{"crop_scale_min": 1, "norm": "batchnorm", "hidden_act": "silu", "blocks_per_level": 2, "upsampling": "nearest_conv", "residual_init": "zero_last"}
Rows from block 6, named by matrix and row number. Each number is 128 + 32 x the weight over the matrix's rms, rounded and kept within 0 to 255. All counts start at 0. Numbers have three digits each.
# convs0: first 3x3 conv (model.decb.0.0.convs.0.weight, 128x256x3x3), inputs 184-191, a 3x3 kernel for each
convs0.0:119114097089152107122022141059163110167090126118135073098174121130141157170062095101087086111147130197151106103157132149038071119028133145146098117110197126142145060123167182156128181135093122085160183127146126138100
convs0.1:143147126147105154132068104122120130108071150144105171088133121143120123110106166152113093089111144132085150085141105125124098182139126087104168180150107115116147166067130119136165080099116101090149101182133118099143
convs0.2:105156115126082153096104226131148123120122118127209084110119139106114194152168140216165173121075175134116071141161074146137198184122143121097089139191133131135131151109162112145097197160155153129111144100211166083093
convs0.3:154132135067187113105143167136150166123155120150094146121108165157124088112164119125122102190138197139136116184159149119098170073107105161144111143065213115157084136089151132091107139160130178130097064092059122147192
convs0.4:163081131075084113038167055185075087185071055107133138112141143079121094201109127138083117188190070182100160148153126098213103058115113061196143218071165150068157101086209170119228131123099113152074088227079124130120
convs0.5:098143113097106131172156112098142133175135128098114138181102161231192085137126147108092115217080137087146064098157090253173132131129045078151114121150116128079171119082096116204063113106115169147186105087089138134129
convs0.6:103145108154106144124106154072148137160169071122155126174153124113163162144153114110120113094049238131030099159124123099108118137124147106141173110090174097142121149117105065082182161108127139182190125072037147162191
convs0.7:053126109165093126101145129141179117120095150093109104073167072131081149149144173083157166136088181131089126154080168098110105163099112091214091046162144138129150148184075071039148133214187163093096141038128092132122
convs0.8:118144143115077137137011158193056058062135168199159109090199152117070111100094178231197078135139131077207074122082088117110103152157037120203111154153132134168069163133093125091123051115105108133039143097154151175135
convs0.9:081157140134161136162035158136191074140084139104183103057117091146203125200141115119086187121088132077149145128106183157081147136126132105065139095211139122184085100140173113142140102136156095089044129156189199155131
convs0.10:128122092150180160099155180174076155183165123066087093178151145151140181107122045095125151126047192141173136127125108088191128135133148087162149153101091129134087141144113081136139173109146128057068098136189124134234
convs0.11:111095128153140123042184151170189181140110141140121116136075124156148186157087101140143092068174124145148112172141106068118252125168151135099124119111112094157139146187177163123134087128116065148141133074093183185140
convs0.12:092148122106110094099130148095193071095209142098177142076163164189150137156060096137106082155124092140075184136042146112168114131068103105146101133194079151121168122126142178088095135153116213098095214146120116191170
convs0.13:144107118133073166178089144094114173152052038124199127159170087076063091132121106127156091108167103175060165135100130155112183073089176171128117137083158109126101156133085155118081128108104121142120100132163165151010
convs0.14:157143094117194127118114114147102142119156117100087129242160134238122133119107123200112137118204205090132195119144092126192088162149107120078163087109066140097101113116104136119175075091136184151142045132094193158128
convs0.15:172117118100106127143205065139073112178094126107117174114153135101173141190106089059165115131163158139111126105116152137126141123105126140067143160144129129113123128101145104115098108149156103096147201129115082100078
convs0.16:167130117136118152089114131117097164103129108143072148133100084099120139103168143168123081105124137140087152185097149122079093111191124126119165131113112116182086101073079103126138202119097148127156115151146158129137
convs0.17:124125180139132112126150155100117112173105145116127129121219140128081084114113161123182160086111120131113093118149111108115113169131108142129164140097113099125121198145102091124132085073104151110128162181064077142097
convs0.18:124149128105032119212131035097101113158190105209041120111151119149170103142220129164133139141167125106090154140095111155137140124172170111113145095071054132212149069105094148092134089150142087143190145117131047162132
convs0.19:186090099119151121089097156074113140119123123220089086130048053171124181063088149160137124088195147163159118124166150117135158204162114111162138121144124126100149111061144165149166103129114149133115130129138192124053
convs0.20:115135110125084121201109197075180094095044094181157176196182149082135115095093098129172126132130128109114106099114229113195074134121104120190089136106180164121140123122095168152165111107139117139182175115068144194045
convs0.21:144137182096137095143103099116136125115141066150213126188146157140079146152120138133109118115169131127110158144071144110091169120146127160140016114106174097147080125125125112151095127147086106173143132123173167129110
convs0.22:146133121190146126131072114097140165138143143149096123116087115057220188162200149131096039153165142111076116196186153097111146111120105130107130117139144166134157159164220172170091126130107193141024111133225129114040
convs0.23:107143105151117143068129107124098122106158131141087129103102121114081124119190166143144152131100164144116140167152163133117104135102120122125116122107091126111127103095098132106154083103106108137116139122144105135143
convs0.24:086129140175129141135160182097164124064111196128126053169112181096126119108126173160089083089099211118134076102175106167060077078160125133115143118212134068108081152130112087204155127098092144181092094131132148120143
convs0.25:124095188107043138131084099099108119092105100135117164137138184126119082128158093183121092098157165134064109082130071133107095177161187110093119080175196117098176145251107097158120106132120077144149147145143056093110
convs0.26:180108184097118151153159079176076074083190208116139104166100148150130087114112118180152093052108246138096077148126095153120155110171163111044146106160113126047208106110157153088136142131107135118166082148107061148197
convs0.27:148067086100135121105071134186205090097129140126157067159097130102130117126147162154164129163102177117085134058184142136126134163104130158151127066194090022208080202176145088110133191165106096161099067146107151093171
convs0.28:072115117106079081184174143181095147030203105095104085135191137141173162160108118163157098168048161142190153122092157134084102171198141132108121120000120067125190097133131075112155115140139157134078117119104150101188
convs0.29:135169084133149079092095170062165123129128138130078120150067150129197147109101092163139041106050211156147125126114169180097139102140118145086152123102190135097138116127202149136112084126138114176109099057153122119109
convs0.30:124117106176115123109170077171132117082107167191128125255172102015071087104182145144148152052119094149118125133103120064115126182116146093097106073142121066115187128173156117143118122157145132078070169167079169166148
convs0.31:185131150095053165194171156112181173152109051129178114177119127078162084162122118154130121150095101154136161100102131219206121071055109117143066115148189130033146124130106154124121121156134148166174120131189065061012
convs0.32:086132114155089153113099074140136126088129095169147082170086147146139116132198115136141143158082081179125145129175145107133099095139187125155121145089111178122091069193064144073092108140165183069205107147185169060033
convs0.33:033210082088044199218047138036166047080177161178061164078131148150154171123178121085138132158170100120150154125132171124178127114190092044168166153112123161081100105103130139126123105140136159112132140109175143145105
convs0.34:134129130154136146185116086217164112140143187136095136141160117122081094106167133152146071098030122128091090082234140152102165120176119142090094113102157169097140106131133172113106120174153127192086120161170077099201
convs0.35:133112113157103137152076149120097070085128151160147115114055095126123130175155156145163173149114159143164097128146093084074091108158131151155113095163120132097107160117150148150122171144130114098137132080142139148119
convs0.36:131175143137108154076176167132030109155110107166137145124120100174113072120149140110120094222183086182155113104156143172124104117106142120156131168167052109062164085136095121121197064134115096177169099090037081132130
convs0.37:192121115100147192092115113113129096174095078106087124130091048085135165140096160133134149147105144173169091135105083115107108156099104195104069124037105141156090133063119124144106064130207135184106140113208109150180
convs0.38:171055146118226179128139116147120079153096193135123188155158182092131130078134152161151119103096127140162122115222202187137129079060086123056194167073147107153094092169169138141122096152158141125059103164109158135160
convs0.39:131073138174086121132099153154078153081179083129144082136120091162157119075014112133091133123088090199139128124144105128144145189141127101124091138166148128092154101179100147111120110113063090204121140143125115159088
convs0.40:160176117105134191059180138118148132094178141182148050118114113104152173168171082089122139127093129123138108105108088163113124128168151121144119125175133129069141170125137094122141120113093137109146164174092070166185
convs0.41:121188150119115123108148124140110147152222115135126101049134156255178119107123192091109098124130161135133038140142132114101180089094113121124128112151085160131149100145077126134159118144116119149196125111000148057161
convs0.42:064185105097144127140147174148188134173079078104124183082071098158100106171118097137112124152115077125094186114158160118138171110119113114121126150174106188110139159171037072165072149144159101164155150206170090084073
convs0.43:106121100155108137122109085175177114069144147156105103166131087051164178145158141151144108091176160147106100117093169027114125138105095123167155151180000098161176194153124055131117176165152106104193163169000160099199
convs0.44:164070156116116113161092146070107126190185167167110150124094110099105141122163145120077208196140122144170182081124040134149103137129160099128083124135165152127155110138148169080122097148122122121142113141110145132163
convs0.45:132161102121103160156119145144112105129109134148134129108102142116142107156161165140054146127175090172125104131128111123139137117130092124130116164196120111101100145113113096157156147121172115149120095120111143132143
convs0.46:059080164085076111087175041128109237157076142122065163163100177088144122178124136153110149140174091108167103053130103057152088140091098109094169106136156094189172157109089142168084130149079126166047062157091144136075
convs0.47:123057151078166081139093115153168136109068066221109026103138158160075170085134152100170033146163145181224131088133077091140160162136125117194074143126072140147145118119057156138140136122172115172134130150036206125074
convs0.48:066255111121194163171074116095117135141095182165090110117097134102127161140148174077177178085139210237152088149072093138128105133203154113112132122116200118184043102102158056107092112138142124121124136159150162157131
convs0.49:148147143102121154206001163070136122229090129000120124093183150114069123228120112114144135154081131086157171094130144151110077130159114160158183109148106083136092077147117096091124150135141164134118163176062102144164
convs0.50:137090090154131083145111092113163133125153112123094167198166145152051111086150136151136129159096039054057242079179172077205119169155124109141129117085163115164152094117126116188153170054152125135088071081190118165139
convs0.51:171110114172101092098200150116086201092128081133167123182175131132065142148187097152134178118126111098129080104079137144156139153083129100153097112147178158123106141107116109178068104155142151145153113095101116134146
convs0.52:123163109148130190132198131189177135084140110161101116053151118189112100183144154090134103099155113101164152088136197065158137154126114163174090100082110150127134129103111207124165155129140134094074140128132100144117
convs0.53:138164148149093109094125132162173051109103146093131148070114165180142118092113135134122075098126094121137081144087130106117122113156115103110141165130080082134135152128100131110179131107130147119207121164000101150218
convs0.54:126149116069192126068203065119121062115102105113087096110114159095115125106139083126095126143050120124083047104080226146166172151176137128140101211111140115070112120115156144065124041081111160102118137082172152091129
convs0.55:112063134000203141172000191115161104195094090129138167099122138127108115132132142151146047134155153116124092190113116104133150133129062124070102134209093089176086130129173141115116170122171099105101163093178117130139
convs0.56:169060154110176092133094163122067111173107138109147149089074142109148159134121100139119151169064159131137135181154120149077160103114139097122137139106149154155111161164114184167148112083131071179104103129109114183151
convs0.57:147125158090163128148133165129138198138079090143145162148141132143090167117127114140102161078198148131100142146126124146141095137127088146150116120141138084166100173169167134125095095133116131157135106127157089209178
convs0.58:170097078255146107073163100167099060255026137000135094164118162041186086100124116065183123159139197069198087113147075198089140070108128178102115175104143156208101168095121153139183082107135141162137117137081130076134
convs0.59:093017206067214160117112150167143155126102129139146083128074133118157224134148119073039140119154237165173112152099109188104158132152118140109178122171212144112157151166134170169086102105064151110108124244176081107140
convs0.60:176070133146142124083151106149161110111067150096125204084144141173124072096074080128142093146078089196147210157140106101139081119136136122082101193220146113092115177177074158138111078147099118124112096141094149116182
convs0.61:178083155123121060093119158148091204169123073140119137148132176182133120114191124085116132164133152090170128102142114093190130114137128114103170133125151151157131121129095113126113084153137139110098094078183132141149
convs0.62:169093092119091105151099121115115098124059152128164140156102063105119112089113125095174105206144092097137100154120123200138054120113154121113113150117105111133138114108132119205181160143140106193051115122129110121120
convs0.63:134123157105098109178164093130102087057134117098109132078191169022154160108111091077083067058120148020091161162111162132114093174127124151194131059181143107157113160141135104079092112145027173135189209110037107141126
convs0.64:079127174119000232157178078112073140106206067119091095129136234124128136105118053126082153062157115156097085132038157214150117170114106132138183079152179102081183097100156107132240086128079138164120125133113104241046
convs0.65:121132100129111059122129123097167145154107138145116159076133124064106155024150117116128163047035156122130101148083099146152132110155131123088091163141098116111143156157087161144096146137128108135078097132155145141170
convs0.66:145210127127141098174152178096156102067073129142164099223067067024199190131100116079050141162140046151080181134126162128209077129130125159131064147128189069062169088074152110106111136121025098163056067193255150125036
convs0.67:111160143097095189134126139094151119094146038094063103033148166121122173103146073140105124160149107144121178113146146136114139166130174129155118126121207103139119087080085125133094058137133130149103124137099107143099
convs0.68:178133123103134093111131125182120097131181188101118100115105133210136101111121155150106149186255105094154116100126149160141133132129093150101073132108136120104148119118187147183143092090138188132131096138123114142112
convs0.69:142147152151086162110146101089078075135098099107170168152125109181032117102134145119079110138154067096118120156090108123191119146110153115122109156137148140162119109103148135104153153138092173123091144199144100133079
convs0.70:173102156108164186110177102160108179170166010127120136169147086151156090115154098131156129137146129105102135145227109095139186131080122102099147148034143175157125076065091145184186066104083147141181118095037108157228
convs0.71:112124076094129124144150151051232104102173063090092111156086096188126164146117140135142141192174132171107131177135235079155159106128180093131063130109255104061167111163146122158101110126089128128097124158214094102110
convs0.72:128158147144170089189123110116161156156109101107147125170103131147141162098166185069158210153134151072138216117158146073153202130159107117152195090146188088165085110045097135171112088153144129141106161161147075105064
convs0.73:074206143124165093039171070144126077161147107106093117084093116165119181133165039087147155142050119078131134070136120096187128129121123086172058195127117116184129130128139164236159089100173169148123080138128098109095
convs0.74:097191175106107179084128113158034130108209103128134141099168171192131145107148142113110157140161136163091147161078122077096131113152114128075110109166176102163105095147153157114144109099148127115065134169089154121205
convs0.75:147091121176101128143113171142082087121174087133157125085115141140142158133072176203077111134155101136130137166148165110128100111149122092089140097131131153117125140215113102127096157176139136138121107160064161139102
convs0.76:145116135130154093119075125137144093143145136134144083078171099034103177119060121139020174069086129038142130124147181134078169145143117133148107121108165102126159162096139152187176107105067141097150137134145103189144
convs0.77:146155147116105115181186132114143141136177098115104217142143173147139165107161080117088102081138126153117135098081159071182165120101110133088142104165106122123127138116126106177146164161138152154246092094003140080099
convs0.78:140156094121103127138095128102117132121068113106132121125181130124182163110095083138189100110091092150139200179114131136131144142134145165091135143132160155222137123172105151026108147099116134160176123066202134148114
convs0.79:150108210142130142159135100131159145150153219048085041122098113074189082099093126110105127178134196087105074078137096098212153108152099121133128161103160147083128130109118183158081095091131149167038126076193137204249
convs0.80:129167125184167119187149087102114131141118113134154217102168143088108163174109200134121128175186075091116108114102126082096166099179152107138138070103152110123078166130117111221114136091121109208132155086035091148173
convs0.81:117100146146135144164121167159122179135150126130176099136173085205118117183116111119147133145149161174128098109096124108115082119133142127109118141105174206126164121126135134163089173183094155124147101169155141136183
convs0.82:125143058126175140143105124139092247238089000062144201097126063161164190068084089153151127139163131101120157115178082120141153137113148118153073070109194126127066076170176206133074112171122087150090136189229154067037
convs0.83:168088141160125094077180076136077177095110075124163120169112090116137120099153135145115099071155255088100114132141111106141099103134140132169166180122084120034127113150105088112129102127138085151116143078166140199142
convs0.84:092118179097122125060112182160101125109177128187166093121153067158166175139116134103146093108174121125185138122152083098150113102135130109090136186168163181145069220100111093116116143129120205104116127169089108115112
convs0.85:179090160132210087221160000076172117121134183119080118145159110180097141096099136129100098104210132099101127065154098056097129119173120118137176129074103144097096077121139134155113111149108086193089122086150111148175
convs0.86:145137102199049116103142128087141143048145103158100138063102129184174191152138155103055255116152162098131140103190065139123104158120110139101128136186111152163174087161090073192109191108081245103027098157107181089182
convs0.87:111085184154236098161118114156094167176096145131120075100158076132121125117159101085145126164137133183105098145186148198055176111120125101139133208126069142142137127126101141204151177138098134124056147177122138087186
convs0.88:127088074235132109066124162127115112093089099149137144138102102136111151054134137128144062147120102143079142143101079120107149112078137096146181151168119089145033134128140138081022123108110088133043175126136152111137
convs0.89:102083152190057163153100146147145120138119122139163125080098077068122120134147191061184122161090118123186134156114159094241084130085171135141101066206147122116062088200028091177103136099173103186085126116139157138055
convs0.90:148098116118125099101113194124184119138148133095095153168191105129167148159177148098107104201104068114111083114125157131165120145136091112076132163133155131124088153190194118180147134087115109089158139122128091107092
convs0.91:114140137151094133140132087081139124144100117093116161100127108144126152158089124119094153142086146128127138152111107094106096111174125134127149127164079153111102134129068135151114126093118137125140077138146128153146
convs0.92:043193140120138125129119117116207153095141172108075107033111087136128110115125101099126107119134136127141104170025206164103163115110129120100125101125113102179137131128167184113144122042095092074068140111162116098218
convs0.93:105158052098159066150112118067190157144137136140147099121108094161134148130152163120175072047176134104180081101018186126137167104103096129128138186100162129158092127119117131143194118143099145127146092118149096179117
convs0.94:113154098208022128204129183109193113155178154099108179133089066202164136138168151199167063188058201081113080077116177074171095143104124136133093104148120155153127117133165238148125118113164182041153107152139080128149
convs0.95:079078112144099182078168118203117161071055110099198163161161152175159119123144095123183038069152118117193082152146165073120186127117120122084125198099120128147133131124098087092098149071191131083143105113115107098127
convs0.96:130057129245131072126150166083053124114209089105075085119112121131123166164074118115117157151137186119112069158157109138098119134171087139055114137115215132127123198171205114081180114144073117125087105182126156148093
convs0.97:186153053132138114200243129143125128176106129081073146084111155150132134185141052181108080123109106058149138167152103114132131154044086096080100098107119134127059092086138170206080124225173100124134147117091126123209
convs0.98:097105109188115126162111138110103126116113164105105114112119098167224163137036133083126107173112094116150100121114113124122176125102140165132081172164137136099111109167124118192079135129142112075088159157171147136124
convs0.99:112125120163173153130118082066149063133090089126132165171100099084145154119106130165153150114129118170155115150144106050154062138118147111140132088129140132091114159132155094105148152178108136150154099091128160079143
convs0.100:096115195124139150103144100082111146158161090137156131201157113099088113118088086117142078143091108153125093115109125136160099080119174147090165136110153165087134120119160155247123106158135188061117041178128118152111
convs0.101:080125068067140145072132097154132143102214063178063154120099146108079163121071175099061183173022187099107093204054133210060157078184072160110189169099118161134171095202178156067214121097132120152138125112125106168064
convs0.102:129208035148101132145000231139163066055117055158065213140176082124098098090181068119152129180134132146221125067188179071175145096163094081221092111153130160124081128135132152153178108140147168070187134089149108145195
convs0.103:129110163127110150142131144153084128106059142090116090130143147097157033121156126171137104091213181131088176107151137146116122111109122103153097166150078039074145053122133136145128087103058149097096104185216075144092
convs0.104:162126123141186053108000203105118127086143131095155049094229099052145144131087121097188136150094184143198121142151172112122174147111080154160167152164069027143167060134105114126224168158130132142182095161107153080103
convs0.105:084194100166127177131085169146149082075148101143140075107073139181154155084088161119120168116161138181122069162117213189175122087145083126178117096126138108105106058160158197145060106140150127038096139202144163112093
convs0.106:072146150141140096158133117126126076124098058122147177085126168105094220153188104079167121101173097121084124131139051128153120029104155098176125119136136095111105117168106148147181141138115160169255132133083105141073
convs0.107:205102154086149086054215071105103075072179192107138197138084182164094151119088080094104125148100160057171180076133092137023166180063128123127156053085148186062164093142092145136114133129117130103120092096151159240139
convs0.108:143078151112154155072213099196090171171140160094122042107115177148150112073122151143050069127143185163111181051217078162155174092124111096151186135097191130089177146129128157106136117143168116136029081174255135155076
convs0.109:121171128121151124108172064137062129188100056107152195156170096163098163149143119037145106102124145160104151111118114135107143138108126068176001201112150104096161140149149094131140085135081124159177134039162099139145
convs0.110:110181124140119031140208121126128081122167169080141093123130130123108122124128128173111127120104155085140131160097171107198120166105172155116114128174116127147171103135124135102132132153093146055123117116246115101158
convs0.111:161095121111156080087134191121106129096135086123140095105139145119108135166152029095131069044162146159140115063122122082059132121126173091155084159215114137140064167154179198147138093095020162122072124164144098095164
convs0.112:138154135131144162113144146200153147146154096116156122112123120126123117154136111120194100169126132073177164131140070123149145090115101127145119140125195149156164145121109095208158141142173118136142092092150144137131
convs0.113:166143128124081138105099109107104121107134124103124135149100116053147141137128157074125108142113114119130192141129100096146132153140088103135127100123109166128128193095138090133132075134133202138087134102063109152165
convs0.114:100121175164186103100070202084135139092160185097160172096103081081168157174085138103142216161155123180061177128104134118140097146087175134130095101127101179099153134132113154122058117105136175103088107191255098109141
convs0.115:164085132108170165127116089101138178156063097136156162093097088094107178163079156101176172142061121117189134147076122189129158105128149069122149091125061115157132176196189142091057072195140110133217178129120120197130
convs0.116:139175103124180178107148125130166134115125113066084094171168075093077169136149124126115086173061131084120057145154190076099121118138165152109085173162104082156100111114104139106042057133179107106103100155169122111124
convs0.117:099195148124145143109105153175165100133199102084084142209102076162085147078122139120135196133106149122087112171200135105168230123130182101137083094190153079161093053108102158082178122078145095152197137139136123068154
convs0.118:109165084086141132144183142149149122133079112117133158096110148136164179154192081142124052142141160132128141093050135157142118162132126123153126116145185111112086118123181162155158150084077126138103159199052173157077
convs0.119:135142103135115186079156108186104139096149122170133088133135096217152103169161131099093074147165031079122143105145118124128133116134107150133125155104175159107084108156121180148174094143175198119135055114041124089115
convs0.120:125137199100090211125153097050140133151057109114138128097134104135138131118141095132126106065110174072211117145146139188066089189092116121204042223100100126135131146126086173255186126174086152117133137204122123117077
convs0.121:131125128108088167109086149093147129125184132167101127110171158108095167157164134162145129083095141188138075125108134110152060144149132121106187187113105157096112143069067132094225132249165154134105101094119155184170
convs0.122:161149130115110116114109133127126165166112075108130143085152125107136125166134139123090075047133124133113153116115139114149126150120143060119098135172133131135142123146150102177153121074038138139121156113112093177141
convs0.123:003133137150167091150066158037177082080196090070161112103114100106168152194119164083093189142176078167149109200060149161025194105134119100087135058142142127181126130053174158166135166141163143122106175114152121091101
convs0.124:100175047174051118101172099148153207195202069117106125119128084135105155082116126110131165157189073102170142091119167126142117157120162114089131154082048191132164061102106092165151126218081127172079190153071148126114
convs0.125:158167066110119121095089168100108075142167119107135182086091144075135175154118170195076170209092089127110139178179138152136085134115126130131110106139123177128106147176159180101120168116087077141255167103123163136081
convs0.126:123123128107146112118165121060141052177094219137106033143068129255228122039039114143105089036129087107153067056115082070142130124104106136115086166102122085155125110150094118148062112157169104147051120111221149088132
convs0.127:138067132169139150102145177124100147146206079147095137095081131127119113147117103094143188147095138151071085169204045152097133089148171109094179145146184166109060104154140193091121115142195113176154043174203167097050